From a checkpoint of a small sound classifier: depths [3, 3, 9, 3], 26041 training examples.
Rows from block 15, named by matrix and row number. Rows with one number belong to one channel. Each number is 50 + 10 x the weight over its row's rms, rounded and kept within 0 to 99. All counts start at 0. After the name is the row's rms in percent of the matrix's.
# convs1: first pointwise conv (model.blocks.15.convs.1.weight, 320x208x1), inputs 0-103
# convs3: second pointwise conv (model.blocks.15.convs.3.weight, 320x320x1, transposed), outputs 0-106
convs1.123 106:60 47 39 60 50 37 49 57 48 52 60 62 25 45 33 63 62 53 63 39 34 56 55 52 54 43 49 45 49 41 42 48 61 43 37 70 42 49 52 63 69 49 49 31 59 48 57 38 55 55 71 75 61 49 59 41 53 56 50 51 45 73 46 43 50 44 42 54 44 51 48 62 64 57 53 53 58 47 42 40 38 23 42 44 64 36 32 42 55 45 54 56 39 47 50 39 56 53 48 44 52 61 43 70
convs1.124 102:38 41 38 52 42 50 57 35 56 46 42 38 55 47 40 54 58 55 48 50 56 68 51 51 59 51 41 61 46 64 35 18 70 50 65 56 54 50 42 57 36 69 55 42 56 41 63 43 62 45 54 51 51 59 68 51 48 48 49 35 60 58 49 54 43 48 31 51 45 54 56 63 57 52 46 44 60 48 54 52 63 46 42 33 37 42 41 66 53 59 49 57 41 47 42 41 59 38 44 40 44 58 62 54
convs1.125 104:46 46 49 79 40 50 49 39 39 46 37 41 34 58 43 50 52 41 59 43 56 46 64 49 48 49 64 39 51 51 40 55 55 63 42 29 45 52 53 51 54 46 48 36 43 54 59 48 45 43 41 62 71 40 37 55 40 42 61 54 52 58 57 50 48 39 46 51 49 64 62 64 73 48 36 56 53 36 55 54 47 57 56 57 59 38 40 65 52 55 48 34 52 68 41 51 33 51 50 53 47 39 48 57
convs1.126 093:54 64 49 44 47 58 44 38 63 42 66 54 50 44 46 47 61 54 46 63 57 65 51 38 50 43 41 52 27 48 72 43 62 51 47 50 52 44 48 52 53 42 59 42 43 41 58 34 44 50 42 47 41 58 54 49 56 35 38 54 50 34 59 47 42 44 38 32 43 62 55 44 49 40 58 61 74 48 54 39 41 64 40 54 39 72 39 67 41 42 46 53 47 72 34 41 48 56 46 49 32 72 42 36
convs1.127 108:59 42 31 62 51 45 52 38 63 53 35 50 55 21 35 60 46 61 54 64 50 39 40 56 52 49 42 40 57 59 59 55 49 56 52 42 44 55 46 43 32 54 60 58 25 35 38 55 59 34 46 38 42 65 51 52 38 35 42 52 57 53 62 60 63 64 49 48 68 45 61 63 57 55 49 48 59 54 34 63 43 49 55 57 54 42 47 53 56 76 47 69 56 56 38 41 72 52 61 55 33 49 46 70
convs1.128 105:44 46 64 30 45 38 57 30 30 36 43 54 39 42 55 39 39 53 43 51 53 40 33 53 43 35 55 42 38 62 43 57 43 50 66 66 45 53 48 49 44 41 55 32 61 62 48 42 48 29 45 23 70 70 34 39 47 48 67 38 61 47 52 54 42 41 40 34 58 37 49 57 43 48 56 50 59 51 41 46 55 52 52 54 36 51 61 64 46 63 37 48 44 41 34 41 50 49 40 58 58 55 57 33
convs1.129 100:48 52 51 52 47 62 60 59 54 44 49 66 55 38 65 53 57 61 69 57 53 30 62 49 50 51 53 44 54 43 38 55 60 43 53 55 61 34 52 49 49 43 58 76 48 37 54 70 53 45 52 41 57 56 56 39 44 62 40 55 50 55 60 55 51 36 46 59 59 57 70 64 37 64 53 54 53 49 64 44 48 58 47 36 53 57 35 42 44 52 52 36 63 56 59 45 37 45 60 40 40 47 39 37
convs1.130 080:44 48 50 54 54 48 38 58 45 41 40 59 47 43 48 32 48 48 57 49 41 52 67 45 42 34 51 59 55 49 40 41 40 50 58 42 45 42 50 73 41 59 53 79 53 30 45 60 59 43 55 43 31 49 59 51 59 40 37 31 75 71 53 61 41 49 68 83 57 44 37 57 65 31 44 58 70 62 49 44 39 45 56 49 40 51 44 40 67 34 58 42 46 45 51 27 38 52 48 61 47 49 52 46
convs1.131 101:51 57 49 45 58 46 35 51 65 43 39 60 52 47 33 47 58 48 53 73 22 57 55 33 49 38 59 42 57 56 50 60 46 62 55 57 61 43 51 43 34 52 55 58 51 62 29 64 44 54 64 37 39 66 55 56 51 42 45 49 43 28 55 35 57 53 54 51 51 49 56 63 66 35 47 40 48 78 35 47 66 48 49 52 67 47 53 42 58 63 57 46 52 50 59 55 58 49 57 54 48 58 50 50
convs1.132 102:49 37 55 50 41 44 52 65 40 37 38 30 43 57 56 40 57 34 38 48 39 36 49 45 45 38 67 54 39 58 40 49 51 71 53 47 46 52 71 48 60 39 64 38 57 59 66 72 48 49 50 57 47 54 43 50 57 51 59 67 46 60 77 50 61 38 59 39 44 47 62 67 64 56 47 60 47 56 44 54 65 54 48 37 30 40 65 44 63 62 46 59 63 47 50 55 66 25 44 62 66 53 46 42
convs1.133 104:49 48 38 49 47 36 62 49 40 47 42 58 75 42 59 72 36 60 44 63 64 53 49 45 42 34 46 55 38 62 39 51 42 61 50 33 52 42 69 53 35 66 52 54 36 40 55 46 53 40 42 42 43 51 58 50 30 56 48 58 47 57 51 51 47 34 40 38 47 49 53 61 49 52 58 69 61 49 42 43 71 62 57 54 48 52 41 38 38 47 43 62 20 54 51 47 19 57 59 46 44 61 53 42
convs1.134 093:61 42 43 67 55 35 41 43 65 62 56 59 51 34 60 43 50 49 49 53 45 63 42 49 69 50 51 59 37 54 49 66 57 47 31 66 58 61 31 31 56 56 40 45 54 63 48 55 48 73 50 53 30 29 59 41 49 77 60 53 61 40 50 24 65 56 50 32 47 70 42 33 54 48 45 35 40 30 41 54 40 63 61 51 47 49 44 57 56 45 48 48 52 51 50 50 49 46 69 46 58 39 54 69
convs1.135 101:41 62 44 49 55 42 61 40 46 45 45 43 53 73 58 38 59 48 48 62 45 44 58 20 50 44 40 72 37 42 33 51 42 54 57 42 54 34 52 46 63 53 55 45 60 43 69 52 44 57 48 56 51 49 55 54 71 48 21 37 34 53 50 37 55 43 38 41 49 49 48 65 49 45 41 51 36 51 50 37 48 44 66 60 44 52 49 55 56 42 42 53 40 49 53 31 60 32 35 50 55 58 53 41
convs1.136 095:46 58 47 43 62 53 74 39 38 46 53 62 44 61 46 61 58 47 39 59 42 54 55 51 36 38 42 51 44 66 54 34 38 63 40 49 35 36 58 47 60 67 53 47 71 59 52 53 49 61 75 52 72 64 53 50 62 52 39 55 34 57 54 42 36 50 39 42 50 54 47 54 57 49 65 65 47 59 36 37 54 45 54 69 53 43 58 57 62 61 40 42 67 52 55 46 68 45 67 44 50 50 46 61
convs1.137 104:55 47 40 59 57 52 57 50 53 57 49 50 58 60 34 29 55 50 57 55 56 55 71 48 43 50 54 56 52 36 34 56 43 51 64 33 59 47 45 44 59 28 56 58 46 50 64 55 32 48 54 60 44 45 50 62 45 45 58 62 52 47 51 66 53 50 18 54 57 54 66 68 57 40 41 68 56 57 49 58 43 55 48 60 48 58 50 62 31 47 46 49 53 58 46 52 49 35 44 65 50 49 61 61
convs1.138 103:49 62 41 57 67 40 48 56 63 59 47 54 48 57 27 59 30 52 21 40 57 54 49 57 52 54 64 49 32 70 53 49 63 36 56 48 52 42 41 59 67 64 48 57 52 48 55 68 33 24 53 62 40 56 48 32 56 48 44 39 72 56 32 71 62 43 44 56 60 35 43 60 47 45 61 46 72 54 59 51 57 61 50 54 38 67 33 43 57 50 47 47 26 52 42 56 56 57 41 50 55 59 45 53
convs1.139 101:70 43 42 72 61 28 50 50 58 35 39 49 57 46 47 70 49 37 50 51 53 67 54 35 57 41 62 46 40 56 40 38 39 55 64 31 45 61 52 57 60 57 49 56 52 56 81 54 62 67 58 56 51 65 56 61 49 53 41 54 49 57 50 50 66 47 42 50 37 75 38 38 57 62 26 57 51 43 59 57 61 65 68 36 52 58 49 56 48 60 55 54 65 47 46 52 68 48 65 46 36 51 43 65
convs1.140 103:40 52 46 63 63 54 44 40 55 31 40 55 44 42 37 41 53 75 55 61 53 51 53 46 46 67 36 41 52 56 43 33 45 42 47 57 34 46 54 60 48 54 47 53 51 45 43 45 47 37 45 46 55 43 52 56 47 45 52 58 33 53 40 28 39 58 51 49 48 38 61 54 53 68 44 68 38 47 45 32 51 54 39 35 38 38 45 32 44 44 69 63 45 48 50 38 45 64 34 51 60 60 49 69
convs1.141 095:38 64 40 38 50 41 42 49 47 56 57 40 40 49 56 33 60 65 29 73 66 56 33 37 59 43 71 62 49 42 41 30 52 52 47 51 43 45 34 56 52 40 57 66 44 52 35 52 55 46 62 43 37 62 56 42 44 46 46 32 67 42 63 42 45 57 61 29 52 41 52 41 59 57 36 54 57 62 52 68 56 41 44 48 61 55 58 46 39 32 35 45 63 45 67 39 39 45 53 44 44 51 54 63
convs1.142 105:50 56 46 53 43 46 40 47 44 58 49 49 57 43 36 70 63 43 57 44 30 40 47 58 42 46 40 42 50 59 41 50 44 62 57 46 50 62 44 64 60 64 59 54 40 37 35 37 62 48 35 56 53 52 63 46 47 48 42 69 83 52 56 61 37 37 51 49 36 44 30 62 56 61 32 46 58 48 42 53 56 58 54 58 66 59 33 45 60 50 43 57 48 35 45 70 55 47 44 41 41 51 61 59
convs1.143 085:59 46 63 26 48 52 51 48 60 60 48 45 48 55 41 53 52 66 49 51 57 47 62 53 51 54 49 57 55 53 67 52 47 47 54 52 42 63 58 54 37 55 48 35 54 55 45 56 54 49 58 57 52 47 42 66 51 65 61 51 50 60 58 53 55 50 31 73 66 53 54 36 40 42 80 37 48 52 71 43 47 49 54 47 32 43 50 54 45 57 47 46 47 54 51 57 58 39 60 53 55 73 46 43
convs1.144 105:48 60 38 34 51 24 62 50 44 25 57 54 46 67 40 61 45 39 41 58 45 53 63 45 47 45 56 76 55 68 67 43 50 39 58 50 57 51 53 51 57 39 52 42 56 69 50 59 42 56 49 52 43 57 53 53 39 39 50 53 49 43 61 54 48 50 41 37 56 51 42 42 65 50 66 69 40 57 45 40 54 46 44 53 36 35 40 54 28 65 56 51 33 42 58 57 39 56 69 53 67 39 62 54
convs1.145 098:59 29 50 63 52 45 56 42 53 54 43 45 77 30 59 42 61 45 64 63 49 50 67 42 52 49 41 36 46 57 41 40 40 40 29 54 47 47 50 61 57 48 71 43 38 37 49 30 33 33 43 54 46 46 39 43 55 50 49 53 46 64 39 58 51 46 62 67 54 56 53 46 69 43 48 39 38 55 50 44 41 60 39 48 49 58 38 32 40 50 52 34 54 51 37 52 45 55 53 46 75 42 44 56
convs1.146 104:64 51 53 48 51 45 54 59 54 41 52 58 36 59 66 55 47 53 75 49 47 34 38 59 50 67 53 44 52 26 58 61 48 44 62 50 50 53 34 42 60 48 36 58 32 53 39 49 30 42 45 39 63 43 36 51 36 71 63 69 47 63 48 42 50 33 67 42 51 38 52 40 48 49 56 49 67 39 61 43 41 40 52 49 53 54 30 50 54 44 71 45 38 64 50 36 52 64 57 23 51 53 71 54
convs1.147 088:57 44 44 35 57 51 58 61 55 55 48 41 47 55 51 44 41 75 67 66 46 43 63 47 49 55 40 53 29 23 37 41 41 36 63 61 60 67 42 42 65 47 56 54 37 49 56 55 28 41 43 41 65 49 60 43 47 51 40 62 32 47 57 50 65 43 44 62 32 49 68 46 34 36 37 48 46 61 56 53 47 39 41 49 58 62 58 54 51 36 52 52 55 50 61 50 49 50 71 59 36 50 53 39
convs1.148 103:71 35 52 41 58 39 48 67 54 52 52 45 44 51 65 39 49 46 39 57 60 67 43 53 68 48 49 32 51 29 45 41 62 47 58 47 61 48 39 35 43 43 26 47 47 53 50 49 45 54 54 52 67 61 46 51 57 37 59 39 63 66 46 47 43 55 47 58 46 43 35 45 68 50 36 42 64 37 60 27 50 60 45 39 49 61 40 28 76 37 58 71 53 54 62 41 26 52 52 58 41 42 42 44
convs1.149 101:34 60 47 54 69 44 47 28 48 44 39 63 53 55 54 47 51 64 49 38 45 53 66 30 43 48 68 47 35 42 39 40 53 40 22 51 53 44 53 54 60 52 55 63 50 36 49 26 43 56 55 62 33 45 48 48 66 53 46 33 56 64 60 62 49 75 44 66 37 57 45 51 55 41 53 55 42 43 41 39 44 40 57 55 51 37 43 61 56 57 49 48 58 50 40 48 33 53 55 53 62 65 32 42
convs1.150 097:51 30 23 54 55 47 66 39 35 44 25 51 28 51 54 44 68 79 39 79 53 41 57 62 42 59 47 43 41 50 55 59 43 64 63 60 45 48 47 49 53 53 53 62 52 61 48 45 48 40 49 37 59 62 31 56 44 64 62 57 61 49 70 67 38 57 54 51 47 55 35 51 52 56 41 58 55 62 42 52 67 59 47 41 50 53 68 44 51 46 49 44 60 65 59 49 42 58 54 56 54 63 67 53
convs1.151 107:54 46 31 35 55 44 24 42 68 40 50 43 66 35 54 37 57 52 43 62 33 49 47 48 64 54 59 64 47 40 64 53 43 53 42 52 55 40 39 50 33 57 51 59 46 44 50 55 74 64 66 54 39 56 63 43 39 35 33 44 54 45 63 36 62 51 62 41 46 50 54 47 52 52 40 41 42 46 37 44 38 56 44 53 57 53 34 60 39 48 37 55 54 32 61 46 52 32 36 60 38 55 48 57
convs1.152 098:50 45 56 64 79 41 35 60 62 51 74 49 47 57 53 48 54 57 52 62 54 53 45 63 56 43 49 49 54 50 49 59 54 40 41 53 54 30 39 49 31 52 46 36 31 66 43 66 52 63 63 57 42 53 54 45 30 71 57 41 35 59 61 22 59 39 49 54 49 52 64 46 56 51 46 45 43 37 48 45 52 45 47 55 48 57 28 35 60 78 51 47 51 47 54 53 64 45 59 47 45 40 54 50
convs1.153 104:42 46 52 47 67 58 29 59 74 45 58 46 69 49 49 49 38 42 46 49 44 49 53 43 66 59 55 44 49 43 56 41 49 46 42 62 70 55 22 45 46 53 72 54 52 37 42 44 65 56 42 51 45 45 63 38 58 67 57 48 39 25 42 45 47 46 71 46 50 54 53 38 39 61 50 13 61 53 51 48 44 33 56 61 63 43 58 37 51 53 50 63 62 38 52 43 48 42 53 48 54 48 57 48
convs1.154 104:44 58 40 40 51 39 44 64 47 56 51 55 56 43 50 43 48 56 49 52 41 45 46 48 48 53 44 63 63 50 60 40 58 41 51 42 62 58 46 39 62 46 64 35 47 50 56 61 59 56 53 56 68 60 58 49 41 55 42 42 52 53 51 42 36 60 69 48 45 44 44 51 44 59 72 50 47 30 61 51 47 41 35 46 52 72 46 41 58 35 62 36 56 39 49 50 37 58 27 47 44 52 55 23
convs1.155 106:51 53 27 53 57 57 41 48 51 68 56 52 53 42 29 52 53 47 46 46 42 46 41 39 50 43 47 40 40 49 52 46 45 42 26 38 52 46 51 54 62 47 43 36 49 65 56 46 29 56 63 44 44 55 41 44 49 42 64 47 66 53 41 53 42 62 47 41 44 32 52 50 56 53 54 56 41 49 45 47 52 61 39 72 55 30 73 44 42 67 39 39 67 53 38 55 51 51 55 55 60 41 38 52
convs3.123 102:65 55 31 52 37 49 34 53 40 41 46 54 55 25 57 40 42 56 26 52 34 54 51 41 58 50 60 44 66 61 49 44 49 34 65 46 40 62 51 41 47 46 49 45 53 61 44 54 41 43 45 42 49 49 38 43 28 56 40 59 75 27 47 52 44 55 43 73 44 79 46 43 45 54 54 56 55 63 48 47 56 63 43 42 56 67 24 57 63 45 40 47 47 48 59 52 47 46 37 37 53 48 68 48 61 53 75
convs3.124 106:53 52 57 57 45 33 46 75 43 48 24 42 89 58 44 37 51 44 46 58 50 60 53 38 59 49 48 61 48 47 50 56 56 54 48 37 36 51 46 57 31 46 55 58 68 62 54 37 56 54 38 54 48 37 38 54 41 42 59 38 54 47 67 45 51 50 51 68 57 58 38 52 43 56 57 30 70 41 51 49 47 57 56 53 37 52 51 40 55 72 48 30 45 53 46 53 57 44 57 39 51 57 47 41 55 46 47
convs3.125 098:51 42 52 47 35 65 53 39 39 68 51 42 53 50 71 39 39 35 50 59 42 46 59 43 46 65 61 61 70 64 51 45 50 57 30 55 64 53 31 39 52 65 76 58 57 54 64 44 48 40 36 39 73 65 41 33 69 48 42 62 54 48 53 39 40 59 63 46 57 57 57 58 59 42 62 54 67 56 40 43 59 56 33 42 47 56 64 66 56 49 51 51 51 54 54 44 59 66 33 48 60 45 48 62 38 37 57
convs3.126 107:41 30 44 49 41 55 43 50 74 63 56 64 43 47 63 50 67 33 51 42 37 58 60 54 23 59 48 41 48 61 40 46 61 53 59 65 46 54 61 44 63 52 51 38 53 45 51 62 50 51 51 50 54 46 72 50 49 57 47 69 33 66 45 58 50 59 58 60 44 55 57 59 48 48 49 61 55 47 51 53 66 47 60 42 54 46 44 42 25 55 48 64 63 64 56 46 43 70 50 63 45 46 51 41 58 54 68
convs3.127 101:64 57 53 56 45 50 61 47 52 42 40 74 40 41 67 53 52 44 51 41 56 63 50 59 63 54 52 63 54 66 53 46 61 57 36 45 38 48 52 63 40 55 64 47 63 48 54 55 64 60 60 53 45 74 53 45 38 61 38 53 59 49 68 66 50 46 57 58 56 60 58 60 56 60 79 54 63 57 58 57 56 55 68 61 39 45 49 60 53 32 63 47 54 37 54 46 68 72 66 64 65 47 43 53 42 52 65
convs3.128 104:52 37 43 59 39 52 53 50 53 40 49 45 51 58 47 37 56 69 41 56 68 53 45 43 42 44 55 58 50 59 47 51 44 39 34 29 45 70 60 27 44 38 40 61 61 64 28 48 47 46 47 45 36 46 51 52 59 60 57 52 35 69 53 66 51 38 40 47 58 60 33 55 35 47 60 31 58 44 27 45 45 41 66 47 67 47 50 41 46 26 44 45 63 47 46 56 30 56 48 44 36 36 50 38 41 47 57
convs3.129 109:49 40 61 47 57 56 52 70 56 52 34 50 46 68 59 55 78 54 52 48 47 46 55 40 55 57 34 55 62 50 37 58 55 54 49 57 45 56 43 45 63 41 67 55 44 37 53 62 55 69 52 59 41 51 52 57 51 58 34 58 63 51 30 58 50 64 69 42 48 35 62 53 63 53 41 54 58 66 47 40 59 52 42 52 48 43 37 56 64 65 56 51 59 34 46 55 49 50 51 49 36 38 34 51 53 29 62
convs3.130 109:50 28 46 43 41 46 40 44 41 48 46 45 33 25 36 47 46 30 51 47 40 48 52 53 46 54 54 49 44 52 48 39 40 53 45 33 42 38 36 55 55 25 49 35 37 32 47 45 53 43 39 51 52 45 36 39 48 47 53 39 48 43 56 53 55 43 52 57 33 54 44 37 51 41 42 41 40 41 36 43 43 29 33 29 49 42 29 41 38 53 25 47 41 37 34 48 47 36 47 41 42 37 41 47 40 35 36
convs3.131 099:58 55 66 67 48 50 46 60 57 40 35 49 58 55 63 49 65 38 51 59 65 44 54 42 50 46 41 69 56 49 54 51 72 62 50 59 47 51 47 47 63 61 49 53 43 36 57 56 76 69 44 63 52 60 38 56 61 56 49 59 44 47 38 46 49 52 67 58 42 51 66 61 28 48 51 44 69 55 64 57 51 51 59 66 53 33 51 42 48 41 47 36 62 44 55 37 56 65 49 54 53 47 58 55 49 49 54
convs3.132 095:48 45 49 52 40 45 41 69 45 62 62 56 52 57 54 47 56 57 27 54 73 52 41 64 53 53 68 54 43 45 45 69 47 39 47 69 63 41 35 48 47 65 62 54 44 45 45 68 42 46 51 34 38 47 69 60 38 61 41 58 55 54 57 44 52 52 38 43 43 59 53 59 72 55 60 60 26 58 54 20 36 36 44 61 60 44 48 52 57 57 37 50 38 65 53 45 66 51 39 56 51 59 31 43 57 38 44
convs3.133 090:48 62 52 50 68 48 36 39 50 65 45 46 57 47 57 46 35 44 54 63 52 56 45 37 71 57 45 53 65 66 53 58 58 46 65 70 59 50 46 56 42 46 42 56 46 43 49 48 57 43 46 44 20 48 47 59 45 52 51 52 55 43 45 48 44 52 66 67 63 50 50 42 73 44 54 59 37 53 37 45 64 57 64 44 52 47 46 45 40 58 70 50 49 50 43 41 33 49 42 72 40 57 51 42 57 29 55
convs3.134 104:37 77 62 50 47 43 59 33 64 65 38 61 30 65 56 65 61 44 39 55 52 66 59 44 36 53 55 72 49 37 64 55 39 35 54 48 40 52 61 56 57 62 52 48 42 59 40 60 53 51 52 46 44 54 49 51 70 39 58 47 52 32 50 38 47 54 67 59 55 59 68 62 71 46 47 49 53 58 63 47 52 37 70 44 38 58 52 48 54 59 55 67 38 43 45 47 49 49 32 55 40 71 62 51 64 61 60
convs3.135 106:57 40 50 39 52 52 39 53 39 58 46 55 39 39 53 46 53 52 42 57 63 32 47 51 41 34 28 56 50 61 60 59 60 59 43 53 43 28 50 40 58 56 54 53 56 54 61 59 56 51 37 50 31 49 38 57 41 61 53 54 29 66 47 60 47 58 60 43 49 56 52 38 61 49 57 55 36 58 58 54 37 55 55 38 42 30 54 38 46 42 51 44 38 53 59 19 57 37 63 57 43 42 54 34 38 45 54
convs3.136 087:52 44 69 47 39 38 35 62 43 43 67 47 52 37 59 46 61 44 50 53 20 57 48 53 46 63 52 57 53 53 45 45 42 63 40 54 42 52 51 47 43 60 51 48 68 56 44 64 54 51 46 55 53 36 63 57 50 40 50 69 50 31 47 44 59 43 64 54 37 48 51 46 46 51 55 46 45 45 37 38 65 53 44 47 36 47 48 63 55 37 45 43 51 37 48 44 55 67 36 55 62 37 48 42 25 42 59
convs3.137 093:46 45 59 29 45 42 55 53 57 34 44 53 31 61 51 44 46 45 51 54 21 52 41 43 54 52 58 36 47 70 44 32 44 43 39 55 36 39 55 52 47 48 44 32 49 51 38 67 41 44 49 50 49 41 50 51 43 60 45 56 50 35 38 41 50 40 36 59 42 39 35 43 49 49 59 46 44 59 52 36 31 49 49 42 35 55 68 61 47 40 42 40 32 47 37 41 36 41 47 54 42 52 35 51 28 53 45
convs3.138 113:39 37 44 64 40 52 50 62 47 47 58 58 50 44 57 49 64 56 64 56 39 80 55 71 49 53 76 50 35 67 50 51 69 55 47 55 44 56 51 57 53 44 46 56 38 57 78 37 63 60 47 48 58 56 56 48 56 63 43 60 36 56 47 63 57 60 49 62 54 42 58 49 38 53 58 44 60 55 59 64 52 60 59 48 72 30 56 53 41 34 62 43 53 43 46 45 48 39 52 57 49 57 55 36 35 48 68
convs3.139 106:43 46 57 49 49 37 45 46 46 41 26 68 47 48 39 70 55 44 52 38 57 45 44 41 63 46 39 46 36 50 62 36 41 38 45 50 42 52 48 51 49 38 83 54 27 63 52 53 62 40 36 50 48 48 43 53 54 45 57 42 46 57 45 39 53 46 43 60 52 43 52 53 58 50 61 42 62 66 56 54 29 57 36 50 54 38 64 65 62 43 46 50 45 55 49 60 51 31 52 57 51 51 50 19 41 38 40
convs3.140 098:41 61 45 43 40 42 56 61 43 65 55 46 46 46 43 52 52 48 47 50 52 35 47 46 67 52 45 53 62 44 49 40 56 65 47 54 72 51 44 48 67 45 60 53 55 26 57 36 77 50 53 62 51 46 37 54 58 41 63 44 58 49 46 46 38 45 68 46 31 57 58 44 58 37 41 33 50 53 53 46 53 50 53 64 40 45 48 51 44 35 50 41 56 41 52 54 51 57 50 59 55 45 45 75 29 58 33
convs3.141 095:39 59 40 61 29 32 53 58 60 47 51 46 55 37 54 47 53 48 59 43 44 67 46 32 47 58 52 51 47 66 47 52 31 44 35 47 51 35 41 53 47 45 44 58 38 50 60 44 61 64 51 41 39 33 62 40 53 52 62 51 38 57 47 58 56 31 51 52 49 50 57 56 43 47 50 48 51 34 48 51 50 48 54 56 57 54 48 55 30 44 38 54 48 49 53 56 21 50 40 40 42 41 65 48 59 67 40
convs3.142 089:46 65 49 36 44 47 68 43 47 57 53 50 53 79 32 59 29 24 38 53 38 48 51 21 39 46 34 56 56 47 53 49 48 55 37 50 52 46 41 45 37 65 65 64 69 46 52 38 27 43 45 21 48 41 36 56 44 33 40 26 37 47 50 57 41 35 44 47 48 48 49 53 49 57 63 47 50 43 62 51 45 42 39 41 48 64 65 49 52 47 41 53 50 48 45 53 49 50 43 56 43 54 53 33 57 44 45
convs3.143 093:47 43 45 41 53 45 42 46 48 39 49 50 63 41 50 62 50 61 35 56 52 70 49 41 50 27 44 56 52 38 47 50 36 42 57 50 43 49 39 44 49 60 57 49 31 40 38 41 38 52 54 44 45 28 51 65 47 51 40 48 43 34 38 34 36 44 47 35 50 55 43 66 44 53 56 56 44 37 49 36 41 47 55 37 44 30 44 57 32 25 48 47 45 40 41 33 31 42 35 43 44 39 52 37 50 42 58
convs3.144 107:62 52 64 65 36 58 53 50 53 33 63 40 53 47 42 36 56 53 36 60 51 61 60 55 47 71 57 55 71 57 47 59 65 45 44 56 31 32 41 61 59 52 57 66 48 49 64 59 50 46 38 59 46 52 58 45 53 54 41 61 66 44 51 54 49 69 59 54 51 53 62 40 46 50 44 64 48 48 62 58 49 42 40 61 49 42 63 55 47 45 51 51 48 61 40 54 45 50 50 43 43 55 33 59 49 43 45
convs3.145 097:46 46 59 53 45 47 79 63 41 66 41 58 39 52 67 67 57 61 54 43 68 57 54 40 46 52 37 50 61 39 46 57 45 59 29 65 74 40 28 52 59 59 61 50 70 61 44 47 56 61 53 63 49 79 42 42 33 35 37 66 58 49 50 57 53 52 65 68 46 66 59 56 53 35 48 49 48 44 73 55 55 60 37 57 48 43 51 61 51 64 63 64 45 57 48 53 57 53 45 33 52 27 39 61 49 43 52
convs3.146 093:59 61 63 42 45 23 44 52 55 53 34 26 60 44 52 60 41 46 64 37 52 49 52 55 61 42 47 47 21 63 47 49 59 60 50 41 60 34 53 48 34 40 44 38 53 54 64 43 47 58 61 51 57 43 61 29 58 55 51 51 48 48 54 56 52 55 53 40 76 53 29 52 45 41 57 55 48 69 45 56 49 61 56 47 44 57 53 74 49 50 67 47 48 66 50 45 55 41 63 47 61 51 42 58 43 57 40
convs3.147 092:65 37 44 70 41 39 42 53 55 59 57 38 60 46 35 44 44 45 38 33 55 59 44 56 33 48 56 52 54 49 57 50 49 49 42 56 55 60 25 60 54 42 47 45 57 48 58 31 45 63 59 50 52 57 57 43 48 32 40 68 61 78 60 56 40 64 36 69 45 62 57 40 34 45 50 51 41 72 47 53 52 51 36 61 66 68 47 66 75 59 48 46 56 48 45 69 64 56 60 40 35 62 40 50 38 35 33
convs3.148 096:53 24 50 43 44 61 40 65 44 46 66 36 51 38 47 45 37 57 43 48 35 48 45 57 52 51 56 59 65 52 41 57 55 43 45 53 54 51 43 40 52 40 41 49 73 33 47 42 43 51 46 57 52 34 42 58 58 50 54 38 55 51 51 57 57 25 45 59 39 33 45 46 56 49 43 45 65 41 47 72 48 60 31 54 53 32 64 49 64 46 35 56 49 71 39 51 46 62 65 30 50 49 47 46 43 43 53
convs3.149 104:49 34 46 49 65 49 40 56 38 48 39 62 53 43 49 38 41 55 32 29 36 60 50 54 64 31 55 58 56 58 50 46 42 42 68 51 49 39 35 51 41 30 29 34 75 41 45 48 37 51 52 46 48 41 62 45 41 48 58 47 60 55 61 56 55 33 53 42 36 70 57 40 47 37 44 60 39 40 34 60 25 59 39 50 47 55 35 51 37 63 40 44 50 30 37 36 53 47 66 55 54 36 51 41 58 59 60
convs3.150 085:41 51 49 69 67 59 58 65 24 39 68 41 55 35 43 30 47 41 41 71 59 72 58 63 47 48 52 60 65 66 53 60 48 47 57 74 48 64 47 59 54 75 47 68 46 46 59 52 44 55 51 32 56 46 37 38 54 59 54 61 50 43 46 63 59 41 46 50 69 63 43 50 53 36 52 67 60 37 57 55 66 61 61 41 55 41 54 58 41 42 41 33 37 49 54 50 42 69 34 55 63 48 68 59 55 49 40
convs3.151 110:56 48 45 62 46 59 48 63 38 32 70 50 70 54 51 47 50 62 54 41 44 49 44 58 55 54 55 44 62 70 52 50 71 51 41 48 60 49 41 30 34 41 50 49 70 42 45 47 41 63 24 67 61 43 47 40 50 61 45 38 53 61 57 57 67 54 40 44 54 61 51 39 25 54 46 49 54 28 45 69 47 54 44 41 55 58 53 66 44 47 49 49 62 52 65 62 54 54 58 39 55 33 35 61 59 49 53
convs3.152 113:45 58 47 43 38 35 42 24 54 62 38 58 33 55 37 63 35 55 40 55 47 55 54 31 41 44 53 50 28 38 52 37 11 46 54 43 42 41 54 53 41 36 48 34 38 48 54 50 37 45 56 34 36 46 45 46 53 38 52 64 41 40 47 35 38 39 45 55 46 64 47 51 46 51 43 38 37 43 42 49 38 42 58 51 49 54 56 44 50 47 42 55 47 43 43 49 38 43 40 52 32 27 58 49 45 50 42
convs3.153 098:46 43 51 55 61 53 46 40 64 43 41 53 49 47 62 49 67 38 41 60 60 32 43 53 68 50 38 34 46 40 42 61 73 45 46 57 41 55 54 31 50 46 55 68 50 63 41 62 66 64 56 43 54 48 47 60 38 60 54 53 57 48 45 51 45 68 43 39 63 30 69 44 53 49 43 53 62 72 60 30 61 56 34 37 57 42 45 37 50 52 53 25 37 52 61 50 60 50 53 64 50 63 46 43 49 44 50
convs3.154 081:46 39 43 47 39 44 78 42 39 51 61 58 38 49 40 51 26 58 64 40 44 58 41 42 62 56 64 57 54 63 34 46 70 59 53 45 55 50 51 46 54 27 52 57 50 36 54 54 57 38 34 51 55 50 49 31 41 38 41 51 43 71 55 40 72 49 43 54 42 58 27 33 40 45 52 58 55 21 41 61 58 63 41 50 53 23 47 58 61 44 40 44 53 60 39 64 41 57 49 36 51 34 55 76 61 42 44
convs3.155 087:30 44 55 55 62 35 56 45 36 43 43 51 58 51 50 68 36 50 46 44 50 51 63 45 75 37 48 42 58 53 34 50 53 59 50 60 47 35 49 41 55 62 28 41 21 61 47 58 51 40 53 36 45 54 26 58 58 70 25 44 54 54 48 40 48 52 59 43 57 51 51 47 51 64 47 60 50 49 50 56 46 55 52 51 41 51 66 52 35 41 51 53 49 50 43 57 41 43 53 50 46 40 43 35 36 41 54